{
  "dataset": "procedural textures in two colours, tilted and lit",
  "train_examples": 195000,
  "encoder_moe": "top_k",
  "decoder_parallel_block": false,
  "decoder_positions": "rope",
  "learning_rate": 0.0021
}
Rows from block 2 of the image encoder of a small image captioner, named by matrix and row number. Rows with one number within an expert belong to one neuron, the router's apart. Each number is 128 + 24 x the weight over its row's rms, rounded and kept within 0 to 255. All counts start at 0. After the name is the row's rms in percent of the matrix's.
Before each expert's rows are labels from the 100 images, of 14848, where the router gives the expert most weight on average: "patch colour" is the nearest of a few named colours to the mean colour under the peak. Only what is clearly more common there than usual is listed. The data: procedural textures in two colours, tilted and lit.
# router: router (encoder.blocks.2.mlp.router.weight, 4x64), inputs 0-63
# gate: expert gate (encoder.blocks.2.mlp.gate, 4x64x64), inputs 0-63
# up: expert up (encoder.blocks.2.mlp.up, 4x64x64), inputs 0-63
# down: expert down (encoder.blocks.2.mlp.down, 4x64x64, transposed), outputs 0-63

# expert 0
patch colour: green
router.0 108 [ 97 124 127 140 110 169 103 136 116 117 169 107  72 101 134 123 128 125 175 136 118 133 127 137  96  93 111 144 190 137 130 111 174 140 142 117  76 132 132 134 139 108 127 157 142 117 105 128 121  77 132 142 137 132  82 133 103 134 141 139 137 184 148 116]
gate.0 098 [131 104 141 157 129 114 154 140 171  93 121 141  85 108 140 102 147  82 197 165 127 145 172 115 102 164 113 143 155 118 147 143  92 110 130 142 102  93 132 148 125 124 171 121 120 119 118 125 145 113  99 111 125  85 110 121 146 118 108 151 127 154 148 109]
up.0 095 [134 147  88 107 110 121 126 131 114 141 139 113 136 118 132  69 103 109  84 136 130 112  81  85 124 127 115 108 117 111  87 114 135 152  95 124 112 158 129  56 108 143 118 132 113 121 117 109 115 137 114 101 139 179 103 152 118 165 124  88 130  86 122 125]
down.0 091 [116 143 104 146 110 130 141 113 188 142 146 120 109 126 134 134 201  85 111 109 127 127 113 160 114 104 133 104 110 139 134 125 132 107  88 140 105 107 147 145  68 164 158 133  90 142 142 176 108 137 174 143 128  92 112 117 134 138 131 122 125 134 114 102]
gate.1 108 [142  65 106 118 152 122 125 124 155 124 106 123 110 158 145 163 126 130 101 120 143 123 155 142 156 122 124 108 165 117 168 121 121 162 101 125  93 138 143 135 149 103 158 127 143 145 193 105 169 120 113 112  82 122 114 161  87 115 100 138  99 135  96 132]
up.1 100 [144 105 119 100 133 172 130  94 144 137 121 110 139 119 155 104 139 111  95 146 174 161 105 142 105 135 157 126 144 115 119 161 141  94 107 139  90  88 161  90 131 161 112 115  93 145 131 122 133 153 112 113 142 180 159 151 122 101  95 146 116 109 119  79]
down.1 098 [113 105 124 179 116  86 109 110 136 147 129 112 111 137 136 134 146 142 103 145 105 129  97 165 137  98 137 113 176 112 168 159 128 137 156 115 120 143 142 142  98 128 126  97 123 120 159 194 152 126 157 126 139  68 102 125 104 159  93 117 138 146 150 146]
gate.2 101 [172 129 101 140 141 116  88 129 110 135 115 173 122 147  86 162 143 163 131 150 102 121 152 142 122 161 163 115 129 128 141 120 133 128 136 146 149  94 128 123 124 179 123 147 154 173 151 133 102 111 112 141  80 157 163  98 128 131 153 146 113 144  83 169]
up.2 110 [ 92 149 140 119 161 134 162 124 116 121 166 141 152  99 131 115 129 138 136 155 121 108  96 103 165 114 121 129 112 134  76 110 163 104 142  95 137 144 130 154  66 137 122 133  91 115 142 138  99 155 105 116 114 140 161 127 183 127  88 166  91 112 137 127]
down.2 114 [114  96 112  70 156 118 173 106 132 129 151 132 136 118 134 119 111 128 175 159 140 116 143 154 110 124 101 149 177 125 102 131 128 116 130 130 119 129 132 102 101 155 135 131 103  97 154 166 111 126 123 132 112 129  87 106  69 114 179 112 152 135 168 161]
gate.3 102 [119 131 151 113  47 121 147 122 134 106  79 125  86  94 128 137 160 137 147  98 148 133 150 154 128 120 151 131 144 144 163 157  96 108 134 185  97  79 109 167 143 143 137 154 100 123 132  98 164 120 126 132 116 130 132 121 144 131 125 112  99 137 133 131]
up.3 098 [110 157 139 124 177 140 100 173 163  82 123 130 114 116 147 140 157 121 137 205 135 142 144 126 109 153 124 126 152 192 137  95 118 127 130  92 116 126 108 101 140 132 126 101  92 111 107 137 114 141 131 126 162 145 115 127 132 129 122 116 138 171 131 171]
down.3 104 [102  85 153 121 117 111 148 165 100  97 150 157 181 118  99 131 113 156 140 109  89 119 129 145 142 113 114  87  83 164 160 144 108 139 137  88 162 107 116 133 116 144 120 126 202 128 126 147 147 115 121 137 156 117 134 122 117 125 126  95 103 150 122 131]
gate.4 098 [126 164 108 129 117 106 108 133 101 112 126 163 129 133 121 116 134 108 160 142 125 148  94 115 143 172 124 124 119 107 165  85  74 177 110 122 155 116 110 160 120 155 166 101 111 129 116 100 136 103 144 107  89 143 164  99 135 133 127 133  74 129 170 139]
up.4 110 [177 107  75 110 143 146 124 118 154 115 116 134 109 127 152 111 127 103 120 100 158 130 118 116 152  94 114 130 166 117 186 108  88  99 116 143  62 102 130 167 130 121 134 127 156 111 134 115 118 113 129 119  92 109  91 134 113 116 110  95  98 150 137 152]
down.4 104 [125 153 157 163 119 118 112 145 147 107 119 134 153 180 132 135 131 166 126 107  86 142 148  88 128 120 129  57 127 141  85 109 133 138 150 129 137 119 142 109 152  97  87 143 119 108 113  84 153 111 111 139 107 194 149 125 155 142 129 112 122 102 130 126]
gate.5 117 [144 138 137 136 139 158  97 161 116 105 125  89 152 104  90 124 117 149 168 139 108 127 144 123 105 193 128 108 149 121 106 117 106 182 133 124 107 135 114 125 123 156 110 108 148 134 119 105 137 134 104 103 141 158 123 105 139 200 144 122 126 110 156  75]
up.5 111 [189 104 159 126 132 127 128 123 141 160 100 127 121 127 118 114 131 117 116 106 100 129  93 100 130 125 129 184 136 127 110 119 112  78 123 135 132 155 140 111 127 125 129 163 149 124 151 137 111 154 146 148 175  77 108 118  99 154 106  85 164  87 122  87]
down.5 104 [124 134 115 141 105 124 169 133 183 164 153 133 122 130 127 121 106 144 153 125 140 119 157 105 123 131  88  76  81 120 129 113 126 146 152 137 134  96 126 145  92 119  83 173 100 126 136 137 125 115 115 144 116 190 166 132 161 124 142 141  84 134 137  95]
gate.6 094 [192  78 134 124 109 106 106 165 140 150 123  95 131 131 101 154 137 155 138 137 150 123 125 134 127 168 128 131 175 111 140 121 138 149 136 140 130 138  86 156 185 120 130 145 143 128 153  98 150 130 143 141 161 144 132 124  85 172 109 128 151 104 160  92]
up.6 086 [155 118 130 121 114 139 134 165 116 132 106 111 135 131 103 142 106 124 161 128 140 117 136 181  86 139 122 134 140 123 159 150 112  92 110 163  80 142 133 137 142 145 174 107 132 177 132 131 164 127 145 130 165 104 123 115 136 154 123 129 143  51 109  83]
down.6 089 [110 110 146 135  98 137 136 140 154 176 140 155 109 139 109 128 129 146 110 149 139 124 134 159 138 176 119 115 111 115 169 142 104 114 132 134 113 141 143 104 111 131 101 144  85  94 141 178  78 129  75 186 128 149  99 111 145 128 137 126 105  96 148 164]
gate.7 101 [122 131 131 144  76 113 159 152 130 119 154 119  91 111 144 149  94 126 123 140 135 156 124 140  72  77 111 123 180 123 127  93 120  97 100 147 156 133 121 138 130 215 139 134 146 132 153 111 151 134 146 108 133 122 105 127 152 126 129 129 135 140  91 152]
up.7 109 [153 104 115  96 139 141 163 165 162 154 144 134  93 120 128 144 172 112 114  94 112  93 128 152 101 106 118 139 145 142 142  86 146 127 114 126 158 170 138 110 118 194 126  95 143 135 122 139 111 127 168 127 155 171 121 141 166  99 144 115 161 123 103 124]
down.7 091 [ 92  99 105 102 140 148 158 128 147 132 158 127 120 126 148  83 113 117 121 137 119 126  78 162 138 108 157 138 140 125 140  86 142 141 120  97 146 111 127 126 107 132 160 156 169 127 151 172 117 129  83 106 121  93 120 150 158 143 160  68  90 147 113 125]
gate.8 099 [154 106  91 140 169 139 135 144 119 153 154 144 104 119 111 116 128 145 169  69 143 107 142 133 145  65  81 130 115 112 104 119 111  81 140 123  80 102 108 140 144 111 109 118 157 128 108 137 152 115  96  98 144 147 138 129 130 115 156 143 160 153 106 115]
up.8 099 [176 114 125 131 155 174 105 129 159 117 140 128 123 134 120 140 131 113 173  76 137 102 124 105 112  79 115 116 104 145 125  96 117  90 127 132  92 111 130 115 125 127  74 135 146 186 123 145 120 121 114 131 168 158 110 118  99 135 138 154 128 140  76 110]
down.8 086 [148 144 101 134 152 160 127 144  87 141 105 133 127 111 142 111 107 144 115 141 142 133 139 151 134 109 123 170 130 126 120 131 120 137 127 114 143 131 122 138 110 126 220 145 146 137 113 142 115 115  97 133 116  27 141 116 157 125 130 124 100 152 159 143]
gate.9 100 [136 116 121 151  97 103 161 131 115 155 113 107 164 137 140 110  76 134  92 102 138 120  83 111 125 110 144 154 154 124  98 140 127  94 133  96 126 147 130 126 135 115 141 109 161  65 137 166 107  75 136  97 100  98  95 145 103 128 121  96 122 103 114 117]
up.9 092 [163 120 130 119  76 115 139 175 115 131  82 138 151 129 119 119 122 113 135 126 103 129 119 152 124 116 101 140 149 138 149 152 138 134  88  88 144 172 150 107 124 122 121 119 101 151 137 179 177 109 130  86 114 130 145  88 164 150 154 156 122  98  88 136]
down.9 104 [130  67 116  99 156 100 126 141  70 102 103  97 148 113 131 134 132 149 154 147 150 125 104 139  97 131 102 157 170 134 140 133 139  97 115 148 118 144 127  74 132  98 116 123  93 139 125  71 140 144 102 103 128 141 144 124 128 108 123 127 157 120 123 181]
gate.10 103 [116 114 125 156 138  96 134 188 147 139 138 153 156 156  97 155 154 171 180 117 102 113 123 171 105 110 131 121 132 172 130 120 149 131 152 141 130 180 113 127 147 166 103 118 156 154 141 124 108 121 145 103 119 148 146 150 148  93 161 125 120 142 114 164]
up.10 101 [150 118 102 142  94 177  99 157 120 145 155 156 110  74 115 155 101  88  80 124 133  94 117 143 160  89 133 127 101 150 150  87 115 118 127 128 135 121 131 132 130 142 151 148 184 106 151 145 116 149 160 101 114 149 156 124 152 118 116 139 102 124 121 154]
down.10 094 [117 107  99  89 186 145 153 139 134 155 136 142 101 134 127 109 136 112 105 105 135 144 113 179  93  74 118 116  94 137 146 118  94 154  76 125 131 122 116 141  97 153 146 147 118 116 169 171 111 155 109 136 159 122 135 124 130 120 154  96 116 135 145  95]

# expert 3
patch colour: grey
router.3 099 [138 141  75 142 125 147  97 135 167 118 166 173 139 115 129 132 176 170 106 148 139  97 101 126 135 131 158 143 133 133 118 117 140 121 119  52 156 119 139 139 127 130 126 130 123 164 143 110 112 115 133 107 145 146  77 103 122  95 130 125  98 162 100 159]
gate.0 105 [138 143 120 113 124 162  68 110 129 144 159  66 104 153 155 148 148 105 148 136 135 138 160 125 122  85 127 114 131  83 141 121 138  94 133 107  99 133 152  99 116 141 150  95 135 111 130 178 151 151 158 145  99 131 116  93 102  95 129 109 149 138 125 161]
up.0 097 [158 106 137 152 141 136 159 102 122 101 105 144 119 114 100 109 113 145 174 109 122 152 127 116 186 148 152 165 139 122 133 128 126 143  96 151 144  96 112 116 142 149  88 115 108 136 116 118 153  91 130 124 148 129 135 156 106 177 133 163  72 139  85  92]
down.0 096 [140 166 126 202 120 133  58 120 123 115 140 153 147 154 125 121 106 149 113 121 112 120 104 123 140 155 155 112 141 127 125 154 104 139 123 116 153 126 118 150 152 102 129  98 165  99 116 148 152 121 150  99 152  92 111 135 137 147  60 152 158 130 138 140]
gate.1 101 [145 130  90 130 135 138 110 111 156 118 121 119  92 116 146 138 153 114 109 125 138 133 132 128 149 163  99 126 134 137 142 134 123 109  69  92 143 112 142 118 112 169 130  93 113 134 145 124 150 100 134 109 140 134 108 114 109 127  25 136  89  95 160 106]
up.1 086 [149 124  96 145 115 123 143 117 110 116 136 141 107 128 124  93 108 120 108 108 129 139  99  91 128  99 154  90 137 143 126  90 141 169 115 144  95 127  83 154 133 136 139  84 131 121 126  75 110 154 102 159 130 152 186 139  99 117  62 124 123 155 133 142]
down.1 095 [148 189 133 163 132 148  95 116 128 133 117 152 141 156 108 131  74 120 137 115  88 142 131  98 133  93 171  92 121 152 113  97 102 114 143 109 172 161 102 160 105 154 133 139 166 122 114 118 162 126 161 131 118 126  92 132 112 158 137  99 119 140 125 109]
gate.2 094 [109 131 155 162 152 134 182 121 115 127  95 148 161 134 140 128 117 112 132 136 132 114 104 123 151 130 183 118 159 148 104 106 131 149 144 179 135 142 130 104 125 183 139 134 152 116 139 123 147 104 140 174 138 114 140 143 180 164 132 106 129 135  64 132]
up.2 108 [108 155  98 102 116 129 100 113 115 102 124  67 129 127 184 144 175 118 103 129 137 123 158 107 116 127 133 153 121 103 106 102 151 102 132 149 137 163 118 141 133 111 149  96 149  86 122 147 139 116 152 162 140 116  85  87 136 106 136  75 125 110 108 148]
down.2 108 [116 139  90 165 117 138 101 125 146 149 142 135 149 157 144  98 131 124  73 127  97 164 108 110 118 122 167  93  92 151 144 149  72 117 142  95 153 161 119 134  70 153 107 115 133 117 136 139 143 127 129 130 136 129 135 170 139 171 102 111 138 141 110  97]
gate.3 108 [ 66 151 136 138 139 108 147 133 130 149 142 142 119  94 125 111 135 136 106 125 113 147 118 149 190 136 142  63 121 156 140 141 147 148 138 141 144 123 102 128 132  74 143 139 132 109 124  94 132  72  89 120 121 113 117 124 109 122  92 147 123 151  75 105]
up.3 118 [136 166  74  98 111 128 120 116 114 124 126 130 130 122 148 156 133 136 113 156 158 119 163 120  75  64 145 161 131 114 122 135 136 102 119 116 110 135 143 129 111 166 138  98 113 103 104 101  89 167 134 145 126 149 176 125 136  91 148  86 139 155 139 149]
down.3 121 [119 112 125 180 120 108 104 124 143 161 128 140 120 131 136 114 122 172  88 151 103 125 112 145  93 155 119  85 146 125 168 147 101 147 158 132 135 150 164 140  95 107  62  96 113 120 149 167 110 140 128 134 161 143 118 134 149 156  83 144 133 106 147 138]
gate.4 097 [182  76 130 113 173 116  98 150 116 148 118 115 114 113 139 101 123 101 127 128 154 111 101 130  80 127 146 136 122 160 105 127 110  63 158  93 144 111 105 122 137 117 104 175 133  94 123 128  86 141 126 119 143 149 172 150 121 154 115 114 122 115 108 120]
up.4 105 [137 137 113 120 143 104 102 151 104 127  94 144 136 117 109  91 148 175 128 161 156 135 118 134 108 102 121 140 126 158 123  93 110  89 134 117 124  82 115 148 122 132  92 147 125 132 111 128  68 114 130 144 138 160 175 127 136 159 194 118 135 157 102 163]
down.4 101 [142 161 154  80 103  96 184 114 138 134 147 131 127 120 128 130 105 144 118 172 136 135 138 147 121 144 124 154 112 139  99 119 121 147  90 108 110 119 144 138 128 120 194 152 155 110 103 163 125 134 136 105 135  53 134 144 140 107 135 123  96 164  99 127]
gate.5 095 [140 117 128  99 142 145 123 153 144 163  87 106  90 156 147 139 143 158 139 144 144 124 124 168 123 142 111 149 144 119 143 197  99 106 145  76 155 117 150 113 130 104 125 123 127 119 116 132 171  82 137  76 111 120  92 109 101 117 113 130 130 117 151  93]
up.5 093 [137 158 165 118 120 157 116 134 135 142 125 144 118 175 131 114 121 140  95 135 116 186 111 117 102  89 170 120 127 135 113 147 121 165 151  92 143 103 173 121 116  97 145 140 121 132  73  97 140 153 100 134 132 117 116 140 103 136 149 150 169 176 146 105]
down.5 093 [176 148  96 133 135 153 113  56 141 165 117 167 135 101 133 106 118  80 105 127 141 120 130 127 139 123 170 137 119 111 150 111 146 121 160 126 137 151 101  93 112 155 116 146 118 136 119 138 108 159 121  73 141 121 145 180 129 166 119 135 100 121 143 111]
gate.6 097 [102 144 103 122 101  91 143 121 138 181 144 146 138 134 134 121 140 119 109 136  88 168 137 158 117  91 115 157 110 130 111 136 119 134 118  97 163 134 168 102  71 156 168 138  96 131 126 163 134 151 117 132  80 143 113 116 163 108 135 141 168 159 153 133]
up.6 104 [159 160 121 130 147 105  98 150 105  92 130 105 156 110  88 117 123 138 145 107  84 103 129 159  82 151  90  99 152 125 145 140 134 101 119 175  87 114 136 134 147 101 136 168 124 109 156 125 172 133 143  98 142 128 162 101 127 160 148 101 123 104 124 112]
down.6 102 [144 112 145 139 115 107  76 164 163  83 113 149 132 163 135 143 157 107 117  99  87 129 120  84 125 105 162 140 131 118 111 109 116 138 134  99  92 139 109 151 134 126  97 138 155 150 129 126 156 124 171  83  90 158 125 115  88 118 143 101 166 124 146 134]
gate.7 096 [102 121 150 149 114  95 140 139 140 160 132 147 129 107 131 104 136 117 143  79 114 105 136 187 166 139 133 113  88 135 154 121  92 117 163 114 152 107 100 129 159  99 182 138 119 158 123  98 103 138 154  99 108 118 165 125 104  87  99 130 152 145 107 133]
up.7 089 [148 129 147 106 129  95 123 125 111 103 132 102 100 136 148 132 161 168 126 133 124 146 155 126  74 139 128 146 170 140 113 127 173 134  78 141 110 155 143 135  96 179  91 139 150 113 145 134 148  96 102 134 173 131  99 138 115 170 144 115 107  95 117  94]
down.7 084 [102 152 135 130 123 129 131 147 112 106  98 135 131 173 130 136 130 155 164 106 134 124 124 114 156 145 166 173 148 124 125 131 135 129 155 124 113 122 123 137 178 114 166 101 146 127 126  60 128 117 166 132  82 113  74 144 137  76 107 134 151 142 120 164]
gate.8 103 [138 141 138 127 130 110 104 116 103 136 130 128 149 131 113 136 119 135 130 137 132 126 147 131 100 105 130 118  93 152 178 124 107 150 144 255 121  96 123 114 108 146 123 156 148 146 138 141 128 152 139 143  89 130 119 153 137 137 139 112 125 139 112 122]
up.8 118 [167 115 134  82 117 125 127 176 149 125  81 109 124 111 138 131  97 107 115  93 134 106  87 116  91 104 109 131 149 119  95 165 143 130 105 137 110 163 145 130 110 133 143  97 142 110 135 113 158 116 147 100 153 113 104 123  91 143 107 103 111  70 129  86]
down.8 118 [138  86 136 112 124 100 131 154 134  89 132  79 107 122 101 130 125 135 117 158 156 120 149 148 125 127 130 149 178 134  94 119 167 145  98 163  97 104 151 111 104 129 101 140 105 138 109 169 160 107 140 105 156 129 175  87  81 113 118 142 147 134 103 139]
gate.9 105 [101 127 120 114 120 124 122 118 136 147 151 121 140 127 128  83 122 160 161 147 102 102 129 113 135 171 174  91 145 128 150 161 155 174 131 118 164 130 132 139 119 146 132 107 102 153 121 119 132 105 138 113 130 152  68 131  86 141 104 165 153 114 196 121]
up.9 102 [166  88 114 140 145 122 128 135 173 155 120 139 123 154 138 100 121 152 124 108 105  75 126 145 164 118 154 127 112 155  99 132 118  59 148 141  94 105  79 146 140 100 112 164 122 155 152 130 101 124 145 159 149 105 124 120 103 122  97 139 117 162 123 117]
down.9 098 [117 147 145 129 118 111 136 156 160 107 151 124 140 149 115 125 135 136 144 149 112  96 175  74 154 110 140 125 113 119 106 108 155 118 131 118 115 129 123 118 151 115  69 147 121 111  86  68 153 102 158 148  83 181 136 116 144 148 166 139 148 102 119 121]
gate.10 111 [123 117 110 139 142 149 152 131 123 130 125 163  96 161 133 116  99 116 124  67 113 116 113 102 110 121 186 124 107 116 120 116 125 108 147 114 150 105 126 184 128  96 154 132 118 122 139  71  97 142  81 149 150 142 188 116 124 115 151 130 146 131 135 164]
up.10 095 [154 111 122  96 154 136 116 145 112 143  81  94 166 144 135 134 114  87 147 137 120 123 145 120 120  87 100 138 112 154 114 114 153 109 115 107  83 126 142  99 106 144 111 123 148 112  89 207  95 140 156 144 121 142 176 135 122 124 128 152 129 113 144 164]
down.10 103 [123 137  99  95 132 143 178 135 133 119 146 129 110 136 121 129 145 108 131 135 155 135 127 101 108 166 122 127 116 128 146 133 144  96 168 153 113 133 112  91 176 136 180 144 164 132 150  81  85 135 121 172 108 105 145 144 141  80 169 161 115 112  99 134]

# expert 2
patch colour: brown
router.2 100 [127 131 135 116 109 103 160 110  79 137  76  84 130 126 152 100  75 105 125 107 133 142 125 131 134  98 105 138  73 106 153 141  74 113 132 186 119 126 106 107 130 100 124 121 133 104 124 129 153 179 123 153 109 128 165 115 111 145 121 120 132 118 121 112]
gate.0 103 [134 132 190 123 140 127  95 110 103 126 138 136 141 127 132  62 146 133 141 107 126 134 120 112 126  91 149  72 127 142 141  71 119 157 135 155  91  82 117 133 140 164 143 115 104 159 152 145 112 153 127 147 143  91 159 140 114 155 147 127 127 163 131 137]
up.0 103 [152 118 187 159 155 158  96 157 125 122 119 123 122 137 127  83 139 128 140 125 148 131 146 111 120 147 150 150 121 155  93 145  98  61 128 120 146  70 124 122 133 122 115 196 141 151 119  84 154 100 117 107 118 145 114 125 112 131 132 125 118 120 119  95]
down.0 107 [127 172 128 117 122 142 139 135 165 138 128 122 111 141 124 133  39 141 177 136 116 118 167  95 135 132 142 153  74 127  80 144 125 116 127 121  82 162 127 159 127 113 146 129 140 131 123 161 159  99 150 129 115 128 131  91 124 161 100 141 125 116 110 123]
gate.1 119 [159 125 128 145 159 120 116  94 131 118 140 119 100 130 104 136 121 151 109  98 117 111  99 154 106 154 138 160 108 136 103 115  71 126 138 140 175  91 131 126 126 115 117 161 119 163 171 149 153 194 106 110 126 119  85 129 147 118 132 139 113  82 100 101]
up.1 100 [135 109 127 125 169 137  89 159 169 137 185 153 152 150 133 115 131 128 140 192 148 134 148 123 140 122  84 123 171 118  92 104 146 154 114 112  94 147 143 122 129 134 104 128 152 155 137 116 122 155 143 136 137 117 106 153 121 176 123  97 157 173 109 126]
down.1 123 [138 147 131 131 127 178 135  94 167 158  94 113  79 149 110 125 127  84 122 140 121 107 129 123 128 111 134 152 109 107 120 121 144 138 121 164 102 173 132 189 149 166 144  91 117 116 137 117 121 131 157 160 108 130 132 101  84 137 162 106 106 116 108  91]
gate.2 104 [164 114  87 119 154 112 106 123 127 130  87 115 115 150 128 131 120 116 109  97 130 139 166 115  84 104 118 155  92  89 117 105  75  64 102 120 125  97 118 161 139 117 138 119 117 161 100 120  92 151 111 147 152 132 139 127 106 126 173 110 127 141  95 129]
up.2 106 [164 144 108  76 162 154 101 117 124 119 121 126 136 138 139 143 130 142 150 116 133  87 103 129  93  55 118 147 120 142 142 101 141  86 134 127 103 143 111 136 136 126 103 107 127 154 142 151  95 161 139 161 161 185 165 119 100 139 148 110 128 133 123 159]
down.2 101 [116 137 110 109 129 145 162 148 154  94 140 123 132  93 137 147 137 119 133 119 128 140 159 133 131 118 123 161 138 125 110  97 141 110 107 145 124 114 134 127 121 117 227 153 150 148 116 128 102 122 128 115 110  30 150 115 122 113 155 116 127 150 128 116]
gate.3 084 [106 158 116 142 107 139 117 105 126 157 179 140 117 135 161 118 152 175 111 191  95 134 118 143 139 117 172 108  98 150 129 127 109 169 131 152 117 111 126 127  96 136 132 158 109 154  95 162 110 131 159 130 112  91 102 159 129 132 149 105 141 175 138 143]
up.3 098 [138 155 146 143 163 154  81  90 100 147 144 106 112 117  93 103 134 176 167 137 139  93 120 150 142 148 140 118 120  71 143 134 121 154 114 133  99 109 123 105 166 116 133 128 106 175 120 124 128 187 146 150 131 144 163 125 114 150 140 134 146 162 138 116]
down.3 102 [153 165 126 142 110 107 113  96 113 143 102 148 125 109 130 129 158  99 109 132 148  89  85 131 105 115 103 100 121 138 158  83 141 152 135 112 154 127 116 129 192 127 126 156 161 126 120  98 157 152 100  82 129 142  93 139 185 137 143 105 117 142 117 110]
gate.4 083 [ 99 134 119 136  76 114 153 105 108 166  92 129 125 115 154 105 116 151 151 134 149 174 131 152 139  98  97 141 120 129 130 159 120 154 131 166 109 108 147 150  88  72 130 150 128 121 120 151  99  83 125 140 111 103 105 128  90 160 100 133 119 143 164 152]
up.4 096 [121 156 136  97 182  89 124 141 152 107 152 121 128 109 155 126 139 132 133 123 139 141 113 137 128 164 129 116 122 122 101 124 136 122 127 109 147 152 130 159 153 125  86 106 109 156 125  85 116 141  49 115 172 145 106 128 124 133  59 102 143 100 140 110]
down.4 082 [ 97 136 126 120 155 160 116 175 139  92 136 159 169 165 117 159 147 124 140  81  85 139 130  90 158  94 123 148  63 149 144 150  95 125 112 105 123 115 117 136 131 163 127 169 176 129 146 123 134 130 133 135 126 105 166 127 117 114 126 143 120 133 153 131]
gate.5 097 [151 123 156  77 105 113 109 107 139 136 150 117 124 117 126 116 108 152 165 151 141 119 122  83 148  61 147 129 115 117 153 115 119 147 142 122 127 111 105 132 125 145 123 135 121  87 144 104 105 141 103 112  92 147 160 111 147 102  55 149  97 153 138 166]
up.5 091 [127 148 126 141 130 130 129  78 133 114 104 120 147  96 125 105 165 112 151 150 156 138 170  81 182 178 102 117 129  88 173 142 117 106 151 171 109 139 123 115 160 139 167 116 121 114 140  99 120 115 124 107 134 117  95 121 135 159 119  95 119  99 130 153]
down.5 094 [ 84 127 129 137 132 125  71 113 122  98 121 114 122 150 152 112 129 154 142  88  95 137 120 116 128  95 131 126 157 133  76  78 130 110 118 123 127 124 115 145 111 139 128 158 107 144 119 132 162 166 166  99 123 153 108 137 108 129  48 104 151 127 154 136]
gate.6 110 [124 126 142 135 103  80 149 165 151 102 135 132 146 103 101 149  99 144  78 104 139 138 108 148 108 119 128 152 130 144 143 135 124 129 109  91 140 128 148  87 117 146 151 132 117 182 171 141 151 152 119  87 108 110 118 109 141  89 110 150  90 114  72 111]
up.6 101 [131 134 125 139 116  92 181 146 143 148 145 112 174 128 121  94  86 140 128 138 121 139 142 138 162  88 125 135 179 118 135 148 127  99 161 101 129 146 138 111 134 155 128 132 170 101 155 147 147 119 135  61  94 153 105  93 112 138 142  87 128 127 138 108]
down.6 098 [151 148 110 111 121 122  97 106 119 145  81 100  78 116 135 138 150 108 126 147 155 146 107 147 120 131 142 170 163 113 170 117 165 146 123 153 145 167 164  83 158 158 148 111  93 130 163 111  99 138 139 137 106 105  98 120 134 112 159 116 143  95 118 149]
gate.7 102 [147 147  92  96 130 132 141 145 104 128 131 112 129 100 147 195 134 129  92 101 171 121 136 112  85 106 109 168 131 110  99 120 133 103 126 136 105 138 145 158 137 141 134 136 146  67 140  76 169 148 119  99 111  97 133 133 129 165 116 114 125 137 137  98]
up.7 102 [137  96 147 120 114 115 125  97 161 158 136 134 126 164 141  77 122  89 108 115 102 129 117 131 164  94 135 135 166 150 137 135 186 101 121 138 133 147 119 128  99 132 113 112 134 149 148 166 112  87 160 154 144 151  95 160  97 107 103 117 115  78 119 152]
down.7 097 [163 113 123 149 117 137 124 100  94 154 120 124 140  97 148 113 107 149  75 137 165 156 103 162  90 115 119 146 112 103 154 136 111 131 164 161 188 110 141 101 114 134 139 133 101 139 128 141 123 131 102 116 176  86 123 154 180 133 133 132  98 109 129 151]
gate.8 099 [116 137 143 133 117 131 123 120 122 151 135 128 116 125 140 127 166 129 101 169 163 136 114 125 155 152 152 119 103 136 147 179 133  66 128 122 157  85 102  95 146 123 151 186 119  96  96 106 106 116 125 138  71 144 128 122 134  76 117 131 131 164 122 153]
up.8 103 [152 165 145 104 145 165 107 120 163 123 147 106 120 107 131 113 143 112 141 163 143  98  98  81 144 188 116 162 129  73 117 182 151  81 112 122 140 141 117 133 123 122  96 117 102 116 141 127 156 139 112 132 137 148 129  93 129 127  99 144 122  91 151 109]
down.8 100 [106 118  93 114 141 140 103 118 102  85 114 129 148 144 142 120 179 129 124 134 152 168 101  85 151 150 136 174 168 115 124 108 122  95 109 113 118 100 104 109 150 137 156 140 137 113 123  79 122 150 114 128  72 103 159 146 127 120 158 130 171  98 136 136]
gate.9 086 [140 160 128 141  96 138 101 140  92 169 156 147 109 139 125 127 180 162 154  90 142  80 124 105  98 119 151 114 112 126 134 146 154 163 135 142  97 128  88 168 152 102 138 123 125 120 104 109 113 118 151 165 145 115 152  97 140 158 176 134 116  97 127 142]
up.9 097 [182 136 128 157 148 107 127 170 138 113 131 156 114 137  65 135 110 120 168 145 131  89 102 134 126 145 127 121  95 140 120 141 108  99 155 130 125 128 136 142 149 146 126 165 116 141 133  61 121 118  90 121 109 147 108 111 187 133 150 140 121 126  86 145]
down.9 087 [ 98 135 109 133 109 135  97 155 153 127 115 119 124 158 140 150 106 139 106 137 112 112 104 106 139 127 122 104  92 153 127 138  81 142 120 124  93 117 130 176  85  96 130 120 136 128 110 207 160 101 126 159 147 126 140 114 108 139  86 145  95 154 174 133]
gate.10 092 [116  95  96 146  95  91 113 147 133 104 107 155 114 141 130 159 122 111 111 127 114 148 157 136 173 142 127 144  99 120 148 165  95 122 120 116 152 101 168 125  76 111 151 169 102 182 150 121 111 127 100 150 113 118  85 105 131 130 109  96 117 131 142  90]
up.10 111 [148 149 104 165 168 119 102 122 107 110 150 129 155 129 152 149  96 117 113  71 100 114  90 122 149 112 153 145 142 162  97 139 175  94 155 161 151 145 106 154 125 123 111 168 162 131 135 117 111  86 122 150 165 145 139 124 104 158 120 117 129 119 100 118]
down.10 103 [151 116 147 144 141 128 113 155 107  69 141 119 175 184 110 121 184 139 120 122  80 122 131  85 124 106 128 102 146 125 152 124 109 120 108 143 135 105 139 132 134 118 108 120 136 146 103 108 142 171 166 148 136 113  98 107  90  99 151 126 172 113 102 117]